From a checkpoint of a small audio frame classifier: arch mobilenet_v2, widths [128, 192, 288, 432].
Rows from block 5, named by matrix and row number. Each number is 500 + 25 x the weight over the matrix's rms, rounded and kept within 0 to 999. All counts start at 0. Numbers have three digits each.
# convs0: expand pointwise conv (model.blocks.5.convs.0.weight, 1152x288x1), inputs 192-287
convs0.917:501468535520522496510520531482532486494496501519516496514490503559483500483466516523496557554491496437460523538533520516485543540487506497498425500503491498474507480548500532492460474507481478492489531501481502537528520521509502531499509483528493479505489495534495466496528491487496502455
convs0.918:474529467512484481493497533514547532495486489505464489462508509486493493466492463472493508487467480502525481508533501513493510499477487517491504499480485494504494483490512506490519485488495502524521495526519530514499488499549525496535503490482463466513516507529475506484522469538498476477
convs0.919:498485490522531482490484540498466506534498476462463467490495488499489502523465490492510537479495503507509497529454515508500489520543457526502544491485501508476486479486517497481491457502503524521475478522514499497490482497503483495513513499498492500521477494550473501519480516454504512468
convs0.920:484511458492503524490475491499490490476528516535489490494478520524519504502524520494511462482466538518476516511469502483554497496514548497539489487529474532486522480476506518505466493494487526501525450476462498537513478466479503535492449492496544535509487492529500523506477512502504503492
convs0.921:477556526511482521481498490502433499516490493525501473489501479479529494491513527477494534533493496509500503519498514484510471445494472494470480496531449501523531529519479493500498533492508444493461506513562513480565430525465494463513533511493516496492493496465515519495504461538509524514
convs0.922:483488529466510490509488510473487514484503507532503473507506516493478512467490508497488520521477501451496495514518503492523526525510476489520529459515540498506530524497514439505490525512461522473465539497527497521467481513509482533525558513504464499502499508484513475519488491511496457499
convs0.923:476500439512504489511504530485488516494509477520490497490490491503506506489513510515475510493507536544494482511535517538493521508542510492522522562489480484500486504500497480501567542464501501513492513471481511510520507476478504520497495490529464485476501502504499491521524502473485487497
convs0.924:507517553484498455468526468509540477477488437455496530460495450561480477512468444517508493497492520498452527531510484516453478488493486512519538514477523508504515493512482466486505485447498515542506502522518521508477550518452494507529460539496476508479491520511530508469513476463486513505
convs0.925:456510504457490475463458494491492492517469440530486503485507502481496476538533510457524528482477502487484502525465462493512488446499518474498465499539535522490487534511512485552463505459484472537504459499536517467503501469495485486533487507484487504478503476474551453480482492479479508508
convs0.926:486490506541487467490527516454542516468520519504514475510543502464475513467528520485518509529498454498526458518468495488505501427493491523498561490516473502543521500505471485498466507497526517478502484503458484496547495548540436493510500514496529502475496433491506500483487477524474518487
convs0.927:483498502531433509494504513552507526489485505510522502478507546477490535471507480482483503525475487525500496451514514515521525484499533526486501502529492496504484507443491473510519484474488469479472526455481507478487447542521491520459451484485492489456443493512455523489478508523474539531
convs0.928:477520523488476518526550476464517511472486524505479490477516501475484494494516514544544480526500455471518519467533489485489476550514509480481504491464456435471485506508493499463529480514521486510513533531476494510481492499530484470469527488461503508515568497490504505466485507438505485516
convs0.929:469500533529527530526481495544476547555489520540492488489510529482540449483513465497502531523528467553500511477497509470506510479461459514504509516492472497507514533489503471544517496511505504449471497508477479513475470508505484520485494482495484518528511517534534518466530477473481501513
convs0.930:483523541492522485569529517488482508511534542469489501494534509451508506517542486511528475505493534511522532499463500517531503479456469488512501494528517525476463495474481533491528465483469536481534515501495458502496476493515483516479537489534512538513512561513525511531464501511495482480
convs0.931:490512487508470481520501510526519480502488511535502490492467564534471498466508511495501496457500515486476477529494499486545458525518509489510468504495486513503449496489489551495507484534473518502534481494501479549507540507511529526510520486477494515495491443500466483474514469539517533500
convs0.932:450554496530485488528553538480458491472552485484497483492509493519448543505495556516485507524572515510502521500501450562520530487452524494525573518523514524530521495467508495503560511494529490506504503498514521497473492483522476495479476475525543486501491497511472463528449469533480471489
convs0.933:476487486503500522514516482523448526453524473481513541483505495478515497498484520499461512488514496506498491508468524519493501482535539507518496487506511482457519493461471515531497510521482475495515491491484495538486514514502504513531489487515501471490534529493513487482495500511513500475
convs0.934:533523528489466504492516547472506501482503505467533506480472538503485494470481555490466514496520520510481474490525500513527488544501486509502471499502550506497544533508503498547552504514515490506509520507502529479527497502464488466523468482515446474479506505527446525535496461458502483470
convs0.935:492501512494463510518542545536463501479516482492458533492475439522505525488517472531483500520504517518492481486486520460515478504507527490501526510502546485503493502476537500530538515522478483522486565513472521537471530532517530505480501508525531524484503512502504482519482504513469478532
convs0.936:485487482489476525466472515529501525498496490500478496497458510522541498512490489491512493494500516469508494522514522514474504497502519510517500500454480499507521492471487514505517448513476539484515525513462477509509515512503539459506462507552486476482473481477477469493532489482485470531
convs0.937:476511492482516503467498469487523539525511491479485482526523494479504506506505496501503507492518488506470522545477451519507449514521480480503506506458549475480481484464516520484479474514524528518526489528505512523487495508494505535461514477479508530494494513488460490513488537502525507519
convs0.938:484473500494495514528479496556503463535508503518494532489466504547516521512485486474527529503519454507503501485503475527522520509472481491511499489511552517541524538495549491529528470533518506508530466473511477519500506510477466548504511478443513503525536527482446471486510491503472500498
convs0.939:545501560493456485521523495554478493566522545493550484466553491521523512552465496520537514446535512522544531508505477521526463516498460497516531487501523483499530493525507498516453502509524494461451468534525500518480513517494448507464490481480452529476472465492507501478461472428469535489
convs0.940:485484517474539525538492510479523472496502524534517495449519550514505473491471476500439489494550500500520513518533523527464522462461492508475496542482522504523476527489506554490515492535528543514469508469542514493533536466525511528475482487523472476509528521505511483474460499492480548531
convs0.941:474505471466525523532500460500533513534488478517505448520486548498496519492489505530494536494533483495502489513447498495463484523540505488477490506505517481474565492515466504482556504472467510513492505527531509502555489566520478526499486476488465507540493474534489507505521499492516453486
convs0.942:472527504535485536479514449513588519516488487503519530508517544511500498492524475529506551492495520461508465492499522486501491482456479485476476511504544557540513490485511495499465465453536432500482519500519496528520485541514488512496495494505431564526497484499504515516524534483500518535
convs0.943:509515477521472490469502525528465480503466463516469485515523489486498522524506506541530547515491480453474507500516528523488478445509535523473559487496533469526522482456494495528505472489494449486476515491538493458491488491498473512524503556482494494502534474445515510504563493545538510481
convs0.944:482557539486482504500542503532557481483463491474460554497520529479483485527500528518505551514553444503552496522505456533516451499491519489517482512519487499485488472525540467521500516494480504520497476498533539501512516522483481540512523460498473478486528428504415516535495525511528509521
convs0.945:494499541497501504510477487507474489509499504492518458527469488505555524506516473467523516523506479493511486501524481482501517538534512492522475451514487489459468498526466503503485475511508513465532493479468496516489466499511529497480522511462551521517494496534485501485495451539452507477
convs0.946:479493495522496501523499517479540543480492476504488490537451517510500513525477484469465475503488505547488497516510480446501499521479461504509498473460489492520499496513530493490513504458513459521485508513470500440519503458482512494520490497489551485463501507488512499516501536464493492511
convs0.947:492466521459534546502483514470507468483474544446487505488513529496502526514525530459521535528485497498486516448510528483510524487472456521516529474471487533454497502506497485474513468465522518511479537559529511498466496512503533530493487508526490465555464506484543491525465477464534525492
convs0.948:465539474505506474467485514468512501464509505515510514516502518479553482489505541504498476505523512539544441507498516515510463463472536515507456488501499480521490463510529476552499472569492524498485536499512508509494524550487505517517501503473504478485511536481505456467520504513532491482
convs0.949:497510500461559514481517442483526512512491481493503475544504478454500462507502519491475490521528470501536491502502540543480538483499482405521500471498523563483517512480480513509506497501493502505448511470493519481502496506501455472488502507527523482523487480444468491507479501473473523475
convs0.950:497486449506521526507546530510457489511445479506521536536476564508515549538508481518480532514460517516539463521461540477497534505484481507553515429503496490513532459486480512495485510500493486472509518456548547462516516477480498517523530465480485519481482544475474462533491467498497526496
convs0.951:503500511489492462517510491494503514511525494510510516514488496490518489498487483532494523518490486508534541522507479519519508488492499485500503479522491482481542518454493506507482517500512506514519508512478488481493503448504516519496515455512549524515468521522519480482425493468487498487
convs0.952:505491530464529468492495524532482501538506467478482509515478470537501508516542493477479474501508469512478503536493474474499514449515480491492497511515485489495507524503469517462538500482457488472493561507543465502519561524548544468474461451511523493469473475489504487526521473484483533524
convs0.953:506507469558497479490520481513493485464511466508475564478470487510509469491464488529515493477559480497516473489495509501525507453504486540461516475535520484449497513477496516514485500528513521481510477488448527505473482520513514485514546479514495494524469516434515522498501508516513513523
convs0.954:463489503499479509536536486506520517525489536542492526485485536501467491496522518509494570468517497503521559531527514471567543490473504461461477473493469486486523476526510501510533489475500518506479552463482496519535451500545499503493465555543475473508517530518492481499545520523499493490
convs0.955:467494476482479491544496487504514486489515470518485501504495478489499445451501498499471503529494470502445502503467496524479514489493478524472499496482483486530513507524531456531516527465495486528501539466524475481499508506524530532533512509478509485548544477504504501489485511548490514518
convs0.956:504478499501494507496488526475429520486485471499508513501484459498494455465500541482494483510527505506511490517469495441497529468518507491536477500462506493495475478516508506497489482485461468449508484451502486486502431524527546538459485508505517498506493505471498523488522466543489545510
convs0.957:491526477505485511525498522463490505479480480473525467471476497470503520485482493485490501475499471520510502476491472481506449542484495522526515478515516472494504511471494521479477507518516560485489511497477471547498529479496524525565466501545483498508508483500504498523488520462445523525
convs0.958:524474471483507503529466501520461522514500478482500510510478502526482505485491493531508522522512501482519504504495514521484516499481473492483499508499500501520484517471532505507518448526478480543500521533475477519516488492488479503493492512498504475490477465509484470490556507488514532500
convs0.959:508497512525513526490484506521525531523485521452491474463510488466541463537467542516527479517491518518470515526487507501497482461522500547514526521504514479479505499502493489509482452485492519472504476525514516467505474495524502489509509501504469487476489490486481490463505495483514541541
convs0.960:508488458469524514490480503487459501494485487493486503514501520507485485488509462518507529499483521505468492517485507525516503488514486515482491516518487479482496508515506510482526506486521495495531501499507487546560502478480498497522510484520495518554530503507539522492482509526497516497
convs0.961:503481546504440512488514490498512479490502495495558540535512522497508499476513480545534523505487510501471492518530544503504510503490496491514503473507500441511506579533509516486508467475451522509468462487481500480539492476505522476469474508499513465526470467549515530493492475529494498491
convs0.962:541504510520520544473586464493491484431523517504476528510507491454496496487507537525506479486520481505496543476504500494513473516485461485545546503454541504500496516535523460493497517464556485511529489544498488523460504554492509508530508500460489485487483494540485490520449480538502541520
convs0.963:487528516520519513492522478524512476498517511517464495501532509484531542528496457470524509551499534505492478484488524480520515508545496519496475495544489525527512509489526528486508496476504534489505521532488541458533537491511460477491488502474489537527494506510495536487495538495486511520
convs0.964:501526510533497521479546482498483536491452507501443503540504477521501480516481467523491496521506513499505468490501488508494455506503451509478499476487510484488496514534495506509511508530491473493521521496467449500499511519480521486514458462486502484503479516522523524524451537533506491559
convs0.965:505502481545530517501512502474515532489491548508530433514545556502486476526443499513525537486480533490522479518502499462510498511519520528453504475558486479487524496461490514486506551513533491475542457496488505468447528508492522467512499524486492510538485496491474501563481485499507462469
convs0.966:505516506494501498527517510564451472511449486489480524471464532494503514492484472553466563528478561459491488487489490511556493499553474502494488496430526521514548544493550457514481472519471535540496504477497550534507506469509488491506503515532456543517486489489504513478521474485491454510
convs0.967:522477507491495504483525468499501539506511509506484530485495448470550480507534523480508494487523531511489531453531499529491502460544516484471504531464511474473485499513493499549494484467484504489517469509514508460478453489464504566470503475509519459461477487487514475479485532498531502517
convs0.968:487470498558522514519496475487491513491488487511472473519503506495489535510567546520525519454473474459504499502478495452514490446517543505512499484539495485495512510483514440530514499499531454513497480522515544509493517508551506499463465483508494501516475540521529509516524515531519536521
convs0.969:526504468459458454539471509511540516495539471509494495500404508491507514488525521441512566470515494504510476464495493519456492481521529518506494501437512487522493485465554522495504553554443526463470485468495470494501536492520475566505497461506497525525537470527560505510512497568557512474
convs0.970:504494548498441462460521517506439463520489474528517498535491444518497439484442485479462537500507476459527492477470513517457527529517469530514547500499487508508485533550484465488479476510477490517555496487513521494502469487499504479498477502515551498539521527501498543517499492514522538501
convs0.971:539534473437462473497508480503495495510515525510498481531504451500484507485478528520502483502521535528475493512531542495542483470487510487515501483529501471524487469481489516450495481469522522465482505482508460516502518504488520499509522543504478483523498484467468472501515502524474471484
convs0.972:496494458442500486550475523536483510471460480505472531508509521479474520575466499481529478487533507486517487482430550514478499480493495500558570526512496511512467485484545529506546538514560531500525507467538502529531515472499537486505509493452514454497505530498506514551497485505542511491
convs0.973:520510467504499466516484518522499473465524558451490489485517480511538504539515484495484460513444538556445537525501502464526490460481488467542527485480470537541497524519501519529525464487535509496528461482522463521535509472533475528503515491531550513506479491418470506482501530508511509538
convs0.974:470528508566475505556504532537463483550518485516471480522490508470524478471475506479502497471521516521474533496535554505529506513503521485497478526435485459539518521520517496513494544469497452530509494524444452485528545486516506479512475496516535543536540458490447498506531449489482450508
convs0.975:523472473539516554462499470509505497453521512481465452543507533497473510482521503515497501516519540519509481515441528528507495484484516521473503541474503532530502538503537493472489495480473527504471497477506504520520510538524478500506498527503536535445500473502474467507504470496510494493
convs0.976:507508518537563523512539445492529500515491492540526472474500523475509515490481509492490500516517500488514443492506452526497479482479516520486504469494501501481465503514478509504524494506510506499513499491510537482519506500480488517520538472478478503500509506475518514486500527510523560500
convs0.977:501516478532509522460477527538462477491483491524529532494488510495510477537477505506472470531461521507484466497489500453491507500501532512522520499488496476485518527479497510522493508529468482531504458504483479486555508508523463497513490500543518452529514520498496480497522449511493492509
convs0.978:481489479503508483517481489457544505467468444481509548507496490477507516479523481471491533471485550522512577491472466499497480539467480499486460556498465549516484540484476492512478428536521506518472519493479549509480527443490493513471540484522510481508489449519530490488498504477499533477
convs0.979:478522486518498522490523489508465495472495484494500480470506557516452504536451514454503523525530527473499514484476524493470492480534530536486480465494480490508494487520502513513497518528484443485544488505491491486492549517508486505502517536480474518517505502530474489492466484518490513549
convs0.980:486537519489511488548499517498464464467494511499510538494540527539501478452496487521494515504501495535512487462502578526549457508499463453490485491502478437468492487471488476510492525516493538526516552503484499487454491474531519496508478549489499499509484527510470517505560489467472516462
convs0.981:522497546471476467518476504482523531510496500478483449446467549516477480465584491496474461479482515472500449521460465493462496510532489534525472504510528560490498465512471487520496480484508501508521487481473523524543536484471505498513514514491494470486465497507441510491480489433486463487
convs0.982:494484480493503467536469498475482490465538480485558550503455502480504532448494483484542517505503495505512489491496480522516532519518490506458437450474483500517500480485500508502523516500498489481519523495478474481489506511458499431528515496513491511473511509495514518516527488493487510510